config.yaml
arch: "vit"
dataset: "procedural textures in two colours, tilted and lit"
horizontal_flip: true
norm: "layernorm"
norm_position: "pre"
bias: "all"
parallel_block: false
expert_mlp_ratio: 2
layers: 10
width: 192
optimizer: "normuon"
lr: 0.0019
nesterov: false
lr_schedule: "cosine"
Rows from block 2 of a small multi-label image tagger, named by matrix and row number. Rows with one number within an expert belong to one neuron, the router's apart. Each number is 128 + 24 x the weight over its row's rms, rounded and kept within 0 to 255. All counts start at 0.
Before each expert's rows are labels from the 100 images, of 14976, where the router gives the expert most weight on average: "top examples" is what is common among them. Only what is clearly more common there than usual is listed. The data: procedural textures in two colours, tilted and lit.
# router: slot weights (model.blocks.2.mlp.router.weight, 8x192, trained with AdamW), inputs 39-77
# up: expert up (model.blocks.2.mlp.up, 4x384x192), inputs 39-77
# down: expert down (model.blocks.2.mlp.down, 4x192x384, transposed), outputs 39-77

# expert 3
top examples: purple; white; ground colour: purple; plaid
router.6 [145  93 123 132 148 157 166 126 157 127 132  97 127 175 184 108 135  92 166  99 120  78  99 113 106  81 121 113  93  94 129 113 104 149 125 118 101 156 149]
router.7 [ 93 147  95 143  95 120 135  93 145 134 106  88 116  84 157 141 145 145 122 133 136 103 166 107 136 149 196 141 142  99 139 118 147 123 137 138 122 139 113]
up.47 [ 97 149 111 161 112 116 195 152 133 119 167 142 112 108 124 134 136  96 121 116 118 141 124 129 115 155 124  95 124 134 153 110 140 141 139 110 100 111 176]
down.47 [ 76 135 135 127  81 155 142 143 100 129 171 161  60 114 121 123  89 108 116 171 114 126 133 147 103 131 111 110 140 150 139  93 126  98 143 172 154  73 108]
up.48 [162 138 118 150 110 114 134 145 185 178 130  98 120 126 141  90 112 133 151 181 140 137 119 135 118 142 125  69 117  92 131  92 111 101 136 122 140 121 162]
down.48 [ 84 131 149 121 165 124 105 144  87 120 123 154 161 118 115 115 114 120 112 145 135 120  58 111 173 117 140 104 112 161  82 100 153 117 134 118 131 120  97]
up.49 [130 143 126 127 130 102 119 101  92 115 140  86 105 108 111  65 102 114 131 142 104 140 110 148 113 111 158  91 124 174 100 141  96 112 166 109 169 187 162]
down.49 [117  96 120 110  99 141 121 168 137 134 129 151 135 106 107 133 135 139 169 107 127  99 104  77 151 159 125 186 147 115 164 153 171 152 105 133  86 105  88]
up.50 [146 122 146 123  81 132 119 135 146 120 115 108 126 112 119 122 155 102 107 145 117 167 116 105 110 165 121 151 136 103 126 101 164 119 110  91 137 124 141]
down.50 [123 139 125 160 131 119  96 150  94 168 152 112 112 165 145  96 123 144 114 153  92 122 165 155 156 128 100 126 109 104 144 121 117 146 136 174 120 112 114]
up.51 [104 160 114 166 145 117 154 144 153 133 130 114 182 149 125  68 158  92 108 187 115 129 153 107 112 166  87 145  74 139 119 134 159 154 116 118  88 105 137]
down.51 [ 83 136  87 108 129 116  94  93 103 103 107 138 127 129 109 111 139 172 122 139 111  97 186 117 118 128 136 132 142 171 126 139 113 171 130 123  82  79  68]
up.52 [141 111 122 139 200 105  95 151 126 109 137 144 133 124  84 111 147 168 152 158 120 131 110 170 145 173 123 122 189 152 137 127 132 134 130  70 150 127 124]
down.52 [116 121 133 120 157 118 177 146 177 127 124 123 113 108 131 154 104 106 112 161 131 141 175  96 104 150 149 151 133 102 120 106 166 130 112  98 160 159  84]
up.53 [130 161 118 134 121 103  83 150 117 116 126 135 139 171  99 113 160 125 107 146 120  86 149 113 116 119  85 118 147 136 111 143  90 143  73 121 103 151 119]
down.53 [104 115 125 152 112 137 184  91 119 103 142 134 121  88  96 185 109 121 153 167  84 167 122 154 146 123 134 147 113 132 144 102 136  85 155 153 164 102 122]
up.54 [128 156 112 152 116 138 136 157 147 107 130 132 140  94 138 140 132 146 148 138 125 129 130 114 134 115  91 147 161 105  98 159 151 143 113 150 121 111 170]
down.54 [159 107 125  99 147 137 102 139  87 176 105 107 143 192 150 104 183 117 148 134  98 104  98 115 107 144 194  70 115 154 138 115 119 122 145  86 155 139 136]

# expert 0
top examples: brown; ground colour: brown
router.0 [133 154 160  90 140 130 135 100  96 126  84 157 124 145 147 133 137  99 127 131 141  85 138 113  93 141 141 126 129 132 102 105 127 115 135  83 101 170 152]
router.1 [112  99  88 133 113 123 119 155 150 150 109 144  75 128 129  76 141  89 156 104 100 138 165 120 163 100 161 127 141  99 111 149 158 176 126 161 126  95 153]
up.47 [123 151 156 139  95  58  88 118 133 143 130 132 135 139 168 139  76  97 113 157  83 137 157 102 125 159  98 140 141 158 120 149  86  93 125 149 129 113 129]
down.47 [ 90 142 108 162 121 110 123 148 126 122 138 147 130 134  98 121 105 148 115 129 100  92 120 127 125 145 154 100 151 166 105 121 159 126 128  84 128 138 100]
up.48 [128 192 112 155 119 129 123 127 143 129 140 135 115 132 138 139  98 147 107 134 154 147 130 157  75 108 153 133 161 140 122 126 115 165 113  81 150  90 122]
down.48 [162 116 143 119 123  94 116 190 110  75 146 114 139 131 107 124 118 113 149 108  89 114 101 138 139 142 150 125 137 174 142 150 164 135 136 120 160 107 108]
up.49 [141 138  86 143 160 114 140 118  68 123 111 147 133 154 140 143  76 157  95 114 112 119 108 147 144 169 116 141 115 122 145  97 162 133 122  88  87 120 112]
down.49 [108 135 162 141 120  99 134 150 153 112 120 142 112  87 137 141 183 142 174 156 151 107 124 111 122 130  82 149 139 109 155 141 125 145 113 101 133 120 127]
up.50 [135 139 101 141 168 149 131 137 106  91  74 143 205 101 146 127 123 110 107 118 113 155  92 123 111 147 121 152 105 154  87 131 126 159 141 143 124 128 155]
down.50 [110 124 118 110 124 132 113 119 115 137 125 126 114 126 158 168  78  68 134 111 129 169 160 135 106 158 136 121 135 169 110 127 164  96 120 158 165 125 153]
up.51 [107 120 139 112 134 114 116 115 122  91 103 135 121  95 112  88  96 124 100 107 125 166 148 110 135 190 116 159 132 160 123 143  97 152 118 111 121 172 129]
down.51 [139 153 132 141  97 110 154 139 173 104 160 127 131 106 142 115 125 184 134 171 103 114 117 142 148 143 136 119 130 117 142 119 155 129 122 106 143 166 103]
up.52 [128 107 142 151 169 138 173 135 119 139 137 144 133 146 137 117 149 106 139  93 127  94  94 120 119 104 122 111 132 152 166 170 148  86 111 105 135 120 119]
down.52 [121 140 160 125 172 159 104 127 169 126 154 114 118 112 152 132 104 125  96 114 128 140 163 117 111 121 129  95 150 116 123 136 119 171 159  87  70 110 133]
up.53 [123 131 169 124 132 135 128  87 125 127 118 118 158  50  98 117 117 109 143 111 161 103 105  99 144 135 163 129  87 131 126 147 137 153 169 150 107  75 107]
down.53 [139  95 144 117 139 185 103 156 142 139 149 111  89 111 143 137 123 136 120  99 101  70 160 158 100 134 131 105 167 138 157 113 126  90 111  93 172  89 111]
up.54 [135 109 121 126 133  95 106 130 162 140 132  96 158 150 118 161 140 107 109 118 177  81  62 117 139 143 129 135 156 155 117 128 109 118 160 151 125 135 146]
down.54 [139 153 136 119 129 158 148 129 100 128 160 163 125 168 105 105 157 121 109 107 143 174 146 178 115 118 118 130 151  97 113 152 159 140 104 131  84 142 130]

# expert 2
top examples: coarse scale; yellow; ground colour: yellow; pattern colour: brown
router.4 [134 136 183 116 165 135 175 126 170 163 145 154 202 115  79 136 119 127 142 147  91 166  97 151 133  99  95  69  99 122 103 167 109 121 138 139 114 103 143]
router.5 [129  95 124 186 102 155 124 138 158 181 184 101 142 128 142 104 192 141 129 101 102 141 127 131 162  92 136 133  83 135 168 158 134 146 138 162 168 123 150]
up.47 [ 81 141 162  94 127 160 116 112  63 124 157 112 180 119 108  91 134  92 136 157 132 163 180 143  91 118 103 153 129  54 125 153 107 124 145 114 139  95 172]
down.47 [144 137 129 151 144  85 122 141 157 113 115 123 107 149 162 109  96 151 126  77 143 161  72 121 148 152 155 118 104 162 125 118 127  97 118 138 117 152 124]
up.48 [115 113 127 147 123 186 130 169 128 115 116 108 157 121 107 147 108 126 188 125 137 129 121 123 107 135 155 128 110 133 102 160 125 174 123 140 134 123 121]
down.48 [151 117 118  99 139 129 121 123 148 125  95 145 129 128 129 114 139 140 122 150 213 125 113 135 118 129 132 141 125 171 139 115  95  99  86 100  94 152 140]
up.49 [115  84  69 136 111 155 102 162 164 150 126 124 160 121 149 147 116  91 161 117 121 143 130 150 140  96 133 137 104 135 160 145 155  86 130  90 123 110  84]
down.49 [142 174 141 117 136 112 158 136 105 124 173 104 133 112 176 154 110 126  99 158 140 124 103 145  79 127 104  95 174 105 124 123  87 144 100 150  97 144 151]
up.50 [123 130 139 159 123 167 123 146 111 147 124 111 110  92 109 143  92 155 132 159 119 125 134 148 154 114  89 128 109 155 135 103  99 128 128 115  97 104 161]
down.50 [102 130 103 101 104  82 156 136 109  97 131 141 103 171 127 117 127 140 122 135 116 114 141 116  81 136 122 104 149 125 121 137 139 109 118 160 121 147  77]
up.51 [ 97 172 152 106 163 104 136 138 129 162 155 109 136 110 168 132 101 109 144 108 105 114 104 112 143 145 111 140 145  98 114 152 156 101 166  95  80 141 118]
down.51 [160 101 107 101  91 170 140 126 127  87  74 146 104 149 106 141 139 141 153 164 149 153 103  84  81 125 103 169 116 148 134 126 148 145 135 127 146 128 100]
up.52 [161 132 128 151 152 147 105 146 184 115  97 115 127  61 138 117 107 110 118 106 114  80 142 131 146 136 121 160 176 128 159 159 145 119 140 144 128 112 106]
down.52 [ 85 126 129 126 126 123  97  92  94  99 145 149 138 169 125  87 162 147 125 157 123 169  94 131  90 111 139  75 101 176 112 114 161 107 125 120 143 111 109]
up.53 [102 119 111  75 134 169 142 140  96 129 128 152 124 110 111  95 117 160  94 112 146  98 141 146 114 115 112 155 205 154  92 127 105 156 138  94 111  99 124]
down.53 [142 123 121 121 100 140 105 140 160 128 143 118 130 149 161 112 153  99 126 111 112 162 121 111 161 179 142  88 137 123 166 103 102  89 107 139 158 144 119]
up.54 [136 144 133 126 119  95 127 149 114 132 149 116 183  90 121 138  90 144 135 115 170 119 126 131 130 180 146 127 189 142 142 119 143 151 177 152 143 150 142]
down.54 [102 119 141 126 117 142  94 148 107  95 127 146 135 148 125 133 137 108 123  90 115 135 134 134 148 148 153 102 104 149 113 118 140 117  94 135 141 128 113]

# expert 1
top examples: purple; furry; ground colour: purple
router.2 [149 120 115 123 103 139 119  88 148 149 137  75  98 133  95 185 158 109 111 111 138  86 125 139 121 125 147 155 137  82 103 165 118 153 116 132 152 152 165]
router.3 [161 146 124 111 155 114 156 107 108 135 102 101 132 157 152 172 162 152 124  96 153 108 109 137 139 124 120 150 141  98 110 125 130 127 174 126 107 145 208]
up.0 [122 124 172  85 121 118 126 161 107 122 103 114 118 162 137 130  90 152 144 143 133 148 129 131 125 135 117 153  93 113 109 191 140  99 142 127 157 113 132]
down.0 [153 106 109 132 148 159 130 116 126 135 158 119 139  98  73 158 170 122 144 114 125 125 117 122 145 162 147 143 139 150 155 129  92 164 146 142 140 124 145]
up.1 [ 90 113 123  80 150 164 106 121 103 137 138 142 140 189 127 145  92 124 129 118 126 120  98 119 166 100 156 148  97 148 151 130 132 123 133 126 102 105 121]
down.1 [166 173 142 139 108 100 158 161 167 127 126 129 118 118 181 126 122 129 134 146 147 143 144 150 105 111 127 114 115 141  88 114 141 170 121 114 127 119 114]
up.2 [134 107 154  96 109  90 143 126 156 107 122  90 152 146 141 126 117 148 131 178 139 162  92 103 153 113 121 158 189  96 125 145 152 155 144 108 171 100 151]
down.2 [113 150 123 120 153 138 115 101 147 127 119 178  99 132 121 140 141 123 112 130 108 158 157 146 131 139 100  76  84 139 129 104 145 123  70 160 102 172 119]
up.3 [138 164 158 160 138 116 126 165 110 115  98 113 148  83 137 121 113 112 100 147 110 134  94  99 164 111 170  96  81 140 105 142 159 112 104 149 112 115 134]
down.3 [114 119 103 109 138 163 139 113 139 122 165 117 146 166 132 134 145 164 154  88 172 130 156 119  77 139 104 166 170 140  93  93 106 141 142  78 133 120 119]
up.4 [108  98 120 133 131 172 102 106  99 162 140 129 136 132  86 109 153 138  88 149 132 156 173 114 139 138 108 133 103  88 105 128 135 111 163 150 148  82 113]
down.4 [147 151 135  89 115  89 138 139 116 124 131 156 125 145 143 164 128 153 137 125 102 109 106 112 110  92 173 148 138 177 138  95 121 157  90 111  86 160 139]
up.5 [151  92 114 153 137  85 127 148 131 120 139 168 149 127 113 142  78 155 114 132 124 144 114 147 150 138  80 124 116 123 123 126 136  73 135 153 149 113 155]
down.5 [117 128 102 193 102 108 134 142 116 116 167 152 121 133 118 133 126 158  98 120 108 129 135 119 153 124 123 151 141 125 123 100  90 107 119 139 119 103 127]
up.6 [123 119 129 113 150 111 115 161 165 121  67 132 121 147 123 128  92 106 146 105 103 132 130 143 150 140 129 144 176 132 121 158 119 154 110  96 141  99 128]
down.6 [118 118 115 165 149 159 143 104  87 111 132 115 150 110 124 110 167 140 125 141 158 147 115 138 104 146 107  91  82 114  86  95 141 103 145 160 153 151 146]
up.7 [133 112 142 100 111  76 149 133 104 131 113 136 114  93  94 166 117 130 165 171  89  77  97 140 109 159  76 108 149 160 110 156 153 131 121 123 133 133 131]
down.7 [145 144 122 111 157 149 131 128 141 124 149 109 155 172 126 153 163 128 129 144 131 163 126  96 106  94 157 138 108 119 121 101 125 123 135  90 136 120 115]